Rows from block 7 of the image encoder of a small contrastive image-text model, named by matrix and row number. Rows with one number belong to one channel. Each number is 128 + 32 x the weight over its row's rms, rounded and kept within 0 to 255. All counts start at 0. Numbers have three digits each.
Before each channel's rows are labels from the 100 images, of 14976, where the channel reaches its highest value: "top examples" is what is common among them. Only what is clearly more common there than usual is listed. The data: rendered scenes of coloured solids on a plain floor. In brackets: how many of the 100.
# convs0: expand pointwise conv (encoder.blocks.7.convs.0.weight, 192x48x1x1), inputs 0-47
# convs1: depthwise 3x3 conv, stride 2 (encoder.blocks.7.convs.1.weight, 192x1x3x3), a 3x3 kernel
# convs2: project pointwise conv (encoder.blocks.7.convs.2.weight, 96x192x1x1, transposed), outputs 0-95

top examples: blue object (100)
convs0.75:156111132093120092176118144089141107125105220146109129096108150140144111073210104061125147148180140122142084176123157115154112153097107127092116
convs1.75:131156153157152169157185153
convs2.75:092177163153204149100174183150150099109155063100124146110110137142192131189120131216102113115091151129162126084176115138121139104118146163094114107114144128200086177165143114117137129120173094182113148174146095111116087186121098128106178140182102119118162147090159142161119156115105135104

top examples: orange object (99); its colour: orange (34)
convs0.3:147136147133137127189180104092106150061118102109141090141083102173105144088146172053167146077128138141085139107163174144173105131136175134120155
convs1.3:139101091134074113127084084
convs2.3:223132175122149141188083101152155144100091142139121105109094124128136118045121153095071121077098112147159085197082093112093149106154119098096120136188136115127172138098124154108118160106060118116189112139166122162160126096109178154139113083116135145164113097121182166092131116142142162174

top examples: yellow object (97)
convs0.124:116130135171139194133158099131121140105132137173103133170077116130094102111163107086186134126065149117095158132154157165134092082196182107073125
convs1.124:108155176082143148129109077
convs2.124:125157132077075092169113132124161084149139170112126165111078136079090117128147154079163159168174111128039156119101149123159134060101079148167124193132129143148094088129106133155081174138120124145143121115100125140112144142107160127150135120073093121074200145222149101135086136139129082144

top examples: yellow object (100); its colour: yellow (31)
convs0.106:132103130157099193120151091089133136145152154176123169184083109109116083117161146087185138162101139095106120176109116167132110092183169105067146
convs1.106:143156174127182148154164158
convs2.106:099112161137130123144130102137191059176115181101101171165101129080142105137121161102169114115112147106135138179139131122197101080089134166133152176168107144164121044141121155110116170147125148117145172077099149136107148159126180139178100131126127111064187177168152053127128100155143130173

top examples: white object (79); its colour: white (51); disc (29)
convs0.138:088133102151063198087106137118184058132185159086117125187134110120108073147115114139162194141106136108132165142095152121138132094147101133136125
convs1.138:132093085126071109114092095
convs2.138:162106150184143170127136143131122099103133088119138122155127111147160156097100096171092108069048157112218123134149093133120116138148193163055083092117110090137166162098136147133157128101146137098160159149188137135142081149125142200153133154172154177149102128043144162116160117155144146141

top examples: orange object (68); cube frame (36)
convs0.130:137112127142140148133128113144101142134152150185127159155088113115123123088160126027230084113114118153098133129125141108187118126178189129104120
convs1.130:163169150155151157156173158
convs2.130:091081126175144123123107087069153105176102153066116129140146156130144126109116145120200101143119201128145131140120101140199023121113146212129154138149141148138121086149090180157155151133152166081153164108134140146153135118127139168230104136133129125101153163130114078122120108137168137143

top examples: red object (65); orange object (48); cube frame (28)
convs0.67:182126125091155109127183121105015200113122131139173145097137101102143140098122213109137130095128146152115113098117133125132129148182158144132136
convs1.67:141162143138183167146172156
convs2.67:140108096173147117094158150080139105136161098149130113131177110161116080095095090180106123130040148132250153102066108105125119174160166164138076085127137125119156173155117177166137122124134180083133179129155142108134099116147112209128109152162150159143120107095131152126119105114144110093

top examples: pink object (100); its colour: pink (34)
convs0.66:121109098122140170075067126126101144122130152102139164101099117042186122127101142101142110139102124103098096158127067128114215183130129082124139
convs1.66:149153108152123087113056129
convs2.66:100135038145101110123110143106150103135159107096112159108153138122113136137131091178170171150154136100084158031101170115173106139149072147143116125084122134161168104099125102185134172128156167132138112133100147073133073128120101148117209180135089141095174099121077121135117088105127062088

top examples: orange object (80)
convs0.12:105112116102155171172143098134089147113114108134169153089093100155171118103159152093137153103128170178067115080144078139163158110136216094104102
convs1.12:066107142092079104135109122
convs2.12:135140152059118137147113162165108156096112050171141098105145125114134134117192151105114141150151142137063153093131156149114179143180086096150135118083119112130098153129099153146151126122084025184165121175117093173113144071084127080111112118138124114124123073143141135146084168169082065110

top examples: black object (85); its colour: black (54); count: one (43)
convs0.182:139168015144132115109122136132110117137141143146193161121151081108137078045146151124138119084134116164148151119082121086162131145119129162170150
convs1.182:131149138160183156153171165
convs2.182:145128109134135155111137134114133106171116160140151136141153205234149092133104064122125097103112132191174105152139073134101109127114165132123102142154134094114119146111165148103109083215179143097092149116156093179144152118217128158116103116127182122191111145104108127118120136144183190123

top examples: red object (87); its colour: red (31)
convs0.32:175144086097150116092141152093079169170174109104163142120143094102207121104078172086148153102125142143115078142125127109146173192174136142145124
convs1.32:136153074145145082134077144
convs2.32:134140099157093063082144176081153078163160098119164130128169172190115062145082090204144140136116134172089116070099107173152090139144137109188149116120184166150124145117125162166094148181158188107126118112085117117177103112128134174135155144125124108166107139085102118114105099132119070109

top examples: blue object (100); its colour: blue (26)
convs0.33:163109127066119073175135146066153112117095195114125131074107139139154122079159121082132154159188146117154072183133136136145121162099092120093126
convs1.33:133163181140175167145158130
convs2.33:113186166151194130094162177140149114098158093099133159089094140155197139193096139211096122127077151125151122082171102135133133096108148163095110111121141137193088186174136108141121118097155096148122125169122109106135094187112084134120183152165082121117168146080156138174104167108103152138

top examples: yellow object (72); its colour: yellow (25)
convs0.69:097152126144089199120116139103167081131106158122101111169098110129087095121157112099171160138125197133094149152105173157179084040149132143123134
convs1.69:101074082134091093135104110
convs2.69:150108107162092176129149120177090101101095103145156125192113098088159174134156098135117131095050117082174135152164167133114141154145190144086096115057086098156172115050182183110132072113138151117118160134155163114124122157153134169158109184144146150118113076097096150152172106134144122150

top examples: green object (100); its colour: green (45)
convs0.187:132190132131145148073082191170105159166135197143131115142082100060095095117103111130140068150085136138098125085114162142128129111162160138157102
convs1.187:099070068120115106141144145
convs2.187:165085110124163153081075053155211130123106081137095142170112146123123099175150126128070159160084136124102072143114173091169137154095096148166144111166105142143157117049156144152139096143088081176116068091057136131111088121129107132073150112122120136071116095114128115112115130120120174125

top examples: yellow object (100); cube frame (29); its colour: yellow (26)
convs0.60:119092120169087221123135081082141107154155148160121195168098108122125067120165144103181139155128124098136129180085093123145128099143141125081135
convs1.60:133155158139178168156164163
convs2.60:087120139134131135126127093145164086180107204107122166171100146099159097177119153111164107113113126117131094191158131134166107081067142146143176186167130152177114048127152140088112130167155157128105141082091142138123177172156156133160096121110118080089154178163130041140155115136148155166

top examples: red object (100)
convs0.4:149193167084117052109218098153119145173136093170119189071185142096139152135122145153119126107142146122136113142086117140098106135150121136098123
convs1.4:135174143146170167138164171
convs2.4:203137102112090105098196172162143120088123159156142123144095071119115085148100101143092121054041045099188139140137162125086148128133121088139093108118089130106173130123149104091071107112125162129078128108122157090106171191154135122110109138144122131150108129137146131129185102111098169174

top examples: teal object (100)
convs0.111:179065109122140122111166138128115193169190119142091114135116132171119108137142100180105113162162078141164150075142065075099128166151151153145104
convs1.111:141168159143171175122131175
convs2.111:106152124176105165191084067146082104145125138095133127148121138082121178104151107141136131109136111118129096178152154107108117105133123119082160155077118097174203080065180120082111156132133158161167136160209119137145081156161140171135177145106107156110137082107103175147173084149166077112

top examples: white object (73); its colour: white (46); its colour: grey (31)
convs0.116:112109152108060111131164111127136083152106067163102140122156134136130208133133114122138115081158125176132108167078135084135041109147128159113073
convs1.116:142146159144177160159173161
convs2.116:155107169150122079143154124139160148050092120110127032137111117152137123134131174173136057063115129119149105146140114158128119147167113091148185063131158183132154113118099123135126148118119134136153115135126123139172144155078137110124110077180097091124050127117156091108192077126051135166

top examples: yellow object (99); its colour: yellow (25)
convs0.44:121134113128112175134143175101139128118104181144058118113067128140091056113158104076158141191141150108082120154115148158136079080159155119082133
convs1.44:094098083072132133149151161
convs2.44:126134145128159143099135148192157065130145103097081198168077114073108124182149141129107162136114129118112154098145198075158127092070118162140114153139105141166105117104117092081126124113122108181127145117091133085079095173106127099081165156159101155029198143141171120117105128112098131130

top examples: orange object (86)
convs0.47:208109130103156100148148119126043190119124124138152141113117129104171161072092162089158070124128085137112087094130127099127115188164149149124140
convs1.47:142075109122123151070161157
convs2.47:127102088146080103126143170062133082134176105092092107101201164177067115108079081177120151113180120125090125071065126123141080168185092134136122077133149121129150134104092097156130175124139190137150127139134134100151104103110149149106173156166114161130116121104122148091129058136136074085

top examples: yellow object (98); cube frame (34)
convs0.189:126093120126092162139134133076149110139121183178106153125075108136129060101203114079159146175144145112127088194099106131156101114134147102069119
convs1.189:121156149153157164151190156
convs2.189:075156159163171136101164149138175086148156141072108168140092147129174098192097151181133119122098159128128108123176117128178106074066149173124161156166152158210086107190134107107125137136162127146112145115099122109122136201129124129128149138163092098077169203130155062143132136116121146140

top examples: pink object (98); its colour: pink (29)
convs0.88:142083111072096095120095153101146087099095151117099115069136118071131144152103101192111079180158099111183129151080073093098107130134103130112114
convs1.88:160167098131102095088098090
convs2.88:138159068090071135144103142153093119138085129157184151146084103077138175139188105091181143155142097123110187099138165137120150075162116121132106175055089117096119099114147150112101077144122121104110162148121120126119132122168078138182109185067133121098174103152047137182123141097146115160

top examples: yellow object (78); orange object (45)
convs0.28:093172137144099161162116102118146110089109138108106102132066080137106120108124125069197121151102151139085137134137125157190103098181183093059130
convs1.28:075089077145144099110143147
convs2.28:114115123072093110112118144138146100135103098107094143134151112090088128088166132086158152176150161113078162085092175117194135165144127128190136117116112135124123093099047136151177173106110073179181137122114146133092122072094163113107123137151117134089184102176114113093065131144106049085

top examples: black object (96); its colour: black (55)
convs0.39:135159082170134135106119168151117089152141144193129146144193145121101105091196079119123103097133105143165175094079166101126079124138095174165160
convs1.39:127136136143150160167175189
convs2.39:155120113077144154153143135175186108133063133179149127118130170144157087090181129088108097120147114228166169167100134109096170116161089111163120141173117114143133157130169173128114101215092103158119184141128060173121134078153109129130085092136167120132139084156133114155089128124139170144

top examples: blue object (100); its colour: blue (26)
convs0.50:156105118091129087204135136100151118099101179132133138058120146162134114065194114080133152146188137129158073145138136126150108174091095124096121
convs1.50:153150145119149164066120174
convs2.50:114173181150180118094189191138139107124158095103119141101120141188169075195109120192101134092108149150127144089162091136111138105101145147120104096148137125180060197176114083122134135127185099152119146136136092137097110180103119100088163121188105120148150165116187117111103152139085130085

top examples: yellow object (80)
convs0.40:129145116157083154104101160083164125131149185120061075167062110124053111129109114114201112162114140101129152168119140148153089094148153136135149
convs1.40:063097142085164143132145138
convs2.40:181202130104149103103087133129159159113129165068112160067063084127116109126078164128115167130128114105095083087090132103181123082093063148119135138195143147118110150132099120171082162079103082104156092131082143108129113138100124135107177147096086129109202128122162133081088155105099128149

top examples: white object (100); its colour: white (66)
convs0.11:095171171114109134142131097158132124143143108146110184101115117064105166123105099141161102141115113129137131142097068153114110118198155090016115
convs1.11:149154166148165155146172172
convs2.11:169112118125077081141150122126162124118100201098110147140078083088112110100119150107167119067104087092149190148105137113143094091135086141132110123130101158078162068128095126098085167107090164096152146101126164110121156168126163124145099139127115138082156171147140098107176056105106164229

top examples: pink object (50)
convs0.25:133130128059091118111103131114149122148157162111106158085127112042161136129083107157146097171157098130148062154095087106116134172180117134091070
convs1.25:103110065107082114091115138
convs2.25:151118081117076129136162158191138067137105080154185148170104113108167134142201108151127142113087115131175185099118161133133140116177156142150107159077118134146130131113161209133111108180110164130114197122112134102127110146149087176174076175127131133086158103138063124191125093097156120144

top examples: teal object (56)
convs0.36:136139143188140125164124085166152152147157093122101139169156223179155128151096130104099162161123081094125116153182156150070133173120089137108136
convs1.36:118061086152151151101142147
convs2.36:149108153177122079076075120161088103173175084129174174183117139164124075147125133161108145155072128158105163115090092115151087111119199131191151130111173181080155126100109143072100114171096159112147091091091145124174075108107121149126103124095113135117100159078097138132102103092107087154

top examples: teal object (74); jack (31)
convs0.16:132134133123135125111141195171127151144142188173066129105143154129079129137177018163124103137141126150130180076124140121100102119159121149137084
convs1.16:159153156148166166145168169
convs2.16:086132108128196166139133079154139170131121124134104111076172159136147119110154142146117098154160115163175132158117153055101142153143072120146167093145131137164206156147180104117146126144110132190138129195176095120138069102146044097092168081146104150103117067105116145175112121091133146096

top examples: teal object (83); jack (31)
convs0.15:145139099139148130089139217160129147145153160181094133120141151119073116123173017136133091126133107140139198086132134120105111137160126143158120
convs1.15:131104166138161177142171165
convs2.15:105144108120170170164130087170147141154121133147106136072167175131136105089169125129114112149168108174164145178088156048089154148148054116145135129142125122167182150137190117114126131165088135181141151180179077142137075091157066110108160091133108156112141062129121155167087099111144138092

top examples: purple object (99); its colour: purple (40)
convs0.184:151144110138111109115152130121192159107181111084065082104095123145033130125110119149170132155150072123140171108154081152114099178162160141127132
convs1.184:153148148150186159126176155
convs2.184:157200121116140142135042104135089175142136166084150158068075092105154171107100129107107162155106094098121060111105104123144115092113133113092145162144131132130162137128160115117095133100109117100138083188130148110170122123145120196139177151035092138149162091086125185163107166092154134160

top examples: green object (100); its colour: green (41)
convs0.78:117192149140124129091104150216113128143140199154088153137149164055090148130121099135133083120088131115118145122119208136091104122138094138141092
convs1.78:163146132145179183141140166
convs2.78:107100110092203161071153106148190200112113113154084133081160123127161098125143165137109115175131140117168150120102163072156152188121080151169130068170101140146160158170136131182186096122098094142099118132100142100102097082108072082097119106164123145086120107129138105148087154081108165120

top examples: pink object (71); its colour: pink (47)
convs0.9:164138082089141063132191152074116139099092111113146059086137095179112110080137165119130144087183146162128121095124137135155096131117126165170167
convs1.9:129076087129114085114101085
convs2.9:123102116108134164130140104210164126104054114167132120188104116069192140173209144110135116127080144099146116177175195136136162150120145126135152132120075123173140086091170180139155065152119106158096156115094150135096149143129117116148075144139150108076121091151108080166156132129122175159

top examples: teal object (85); jack (33)
convs0.56:131116128121121134084125196166133156158139163152067124111134145126099125148149015196113113163133131148137163066133126120091126125163123143146070
convs1.56:135178163148170177131153144
convs2.56:095142084144171151135125076144136148128134122111120117068171152123143120107160121162124118164145111144150133135102164053110132147151075118153152094113129143179217151142180122137136137140116148173140138196172102105147060116160033112110184114140087157094126063109081151177111105082127132090

top examples: blue object (90)
convs0.55:162090144088140102243157133101117147073106172146107130099089132135138160101161124085146114136151109135106066124165151129145098155127135115056115
convs1.55:119187160125186161117127116
convs2.55:134132143140176101131155148098189134079115080110128119086113123136155135109151161172138119149112184117149175092118109131181117115157106197116107083125140154151102162177070169198157149095120103131203151187145101114145069148082074167150164139173109181082182109104138123155098121097104130134

top examples: pink object (95); its colour: pink (38); cube frame (31)
convs0.154:150170101084095095065157154092141131122144123075131127093166095073122131134025150158139162157137128099151127147090090166089128162169127144137144
convs1.154:157155142155171162156167166
convs2.154:175181087092090103096147178143095124128144133161199154114097082116148121145116103123109160137067027123128137087102143143106152110141149092155112162094132137106124153159164148123049085131106159104065128143087160080138166139167109154143109186070131112146159120129099154181112155066134119149

top examples: purple object (100); its colour: purple (41)
convs0.80:170163092150117127103147141112176151116188125088106061124107103139024123106120117133171131126155099129137194111131102153143097173156152156156163
convs1.80:146148136143186147145166181
convs2.80:165228131116142127157057124131102158148144176098153164043077120124150147104099135095101145140126092130117069116098089113117125059121107106093139173152146128133147153137159126100080149114107124107147091200136121136166120110142135178128175137047099141151168097099128183158091167096158133151

top examples: purple object (61); green object (53)
convs0.172:106144147207115127122091114153154098106132107120126113173152160134094134183125098156112133121091112049168179131157171149071131122071077111144169
convs1.172:099147089099130140084129187
convs2.172:105182083125176127117162140077148156131162159096108142031155142178142099118068127163139116140145102144157169075081109093092125114120077133126093110166148133122134180206146111155109148126150146118112125183175105107133130129152070101095204116135099152161172162096128156160071141099127162105

top examples: blue object (99); its colour: blue (38)
convs0.165:145093195117118075187129096108138135169098133147068147138129175122157166166123125150092096154130109112129055178137177127102113137117070141078104
convs1.165:172120131128083064133096136
convs2.165:095170083145112102090127123119063142179156200122145165078133124115134123121091132106135149162150081133150168138065119101108077107103158119146105159111146155086116109181143128071059111123102206109108138122152156077144164118194106097121102146088091119131162160160091154157098115043150127139

top examples: blue object (46)
convs0.162:120093105119129171162149131101138143100125114096116077114066091213099094134150132113153175158155159167094165081145077130176129096119194116118130
convs1.162:106087115106066086133110109
convs2.162:159100124069107178122163128193138154084052084210122085149142110117138128110191117105106117107106115121159142160151182132090183189157131105122106099120071087114132147104139168139172076136103077154112139122154131156092171090135137074104075119157191123155099069140126128114141131152108137124

top examples: yellow object (96); chain link (28)
convs0.107:128100108167112185125093090130123119155159149179140196172102118118140112102165128046212094137119123141118127168106104091187139113145168127118114
convs1.107:081107136085124141062133132
convs2.107:133136153133066085151136133105147086149120161100116100137099176141124096167119132119178112075151112131064054167152125166137086093117100118146175168160163149175070074114156125126092135159159167150119099082097111146145186180115190108127109101080118080128130148174148061110181109155118113156

top examples: orange object (98)
convs0.91:110119153082158103162164127145083167103045087149155118057102108135136135110136134113134105112126181150074108095138082172142125106123190074107146
convs1.91:059118126076130132091138140
convs2.91:121131136096098100159234194100130064105119119176158077129157121120101098136167137133154104109171117143138206106106162157105179152189095111130096130112116094098095158178104150165144152154122117142120205171169101157086142119099136125147099137190175078130127121158150114139146131162107096103

top examples: blue object (100); its colour: blue (38)
convs0.89:150117101088137105173122195063140110101078176111136058082103136162102110092164098125103132158218129146138100120139116142153080133118113123126152
convs1.89:129095149142045126139114145
convs2.89:106184136143151161120193164146146088112102138139151170114107133129154148181106089144148113112101126120173183098187140128109121071095164168099079136112103105133091143161136115091107090102185120127082199158150108121091141188186072099158143172173112141089179185107123137147126144112146194144

top examples: red object (91); its colour: red (29)
convs0.41:185087137123199135104187106101050198112123072124154142125150140116153162111127194112111127051105135100117126125148133149116143142132132122151163
convs1.41:095131141093107180103086163
convs2.41:140143123148127084127164174090174050125190112162096133100175139165057044114099084177103161107133101158129159095045117085104119140148105120172097125131164132142121172150114120142086179151113176141135146111128116103127079133115146145093171094163119155139130144165160146090098080139106074096

top examples: blue object (55)
convs0.85:127151134048076110165173152113132116098135213130109158048141110117134087112147123115146167139176131152131107115100117111144094123169142154076077
convs1.85:144111142095092134109079070
convs2.85:173171126161166166113137117161126149132133190095140161100087129128126113097093139127117123099116096156179182143107097083085103064110137143114070119162114136076153145155131113059089084139114140077132155163189089128131117152162074131129138138120101176121145166088135167137123109077142232181

top examples: brown object (62); yellow object (48)
convs0.173:134112096143139158127103110144091134148161146167166195145097099110141112079153152072209091110106121164118138126099100100230140121148163133127115
convs1.173:130135126122168169131182182
convs2.173:076096101181135135113128087056150119202097163085124127168171190156133116137106117126203084134143177140142101144150100157178031121106156164129163143163151145142100092124130171138154118160188169092115143120123121148171165121149132165169108136141140104122127155111094069120145124143189156106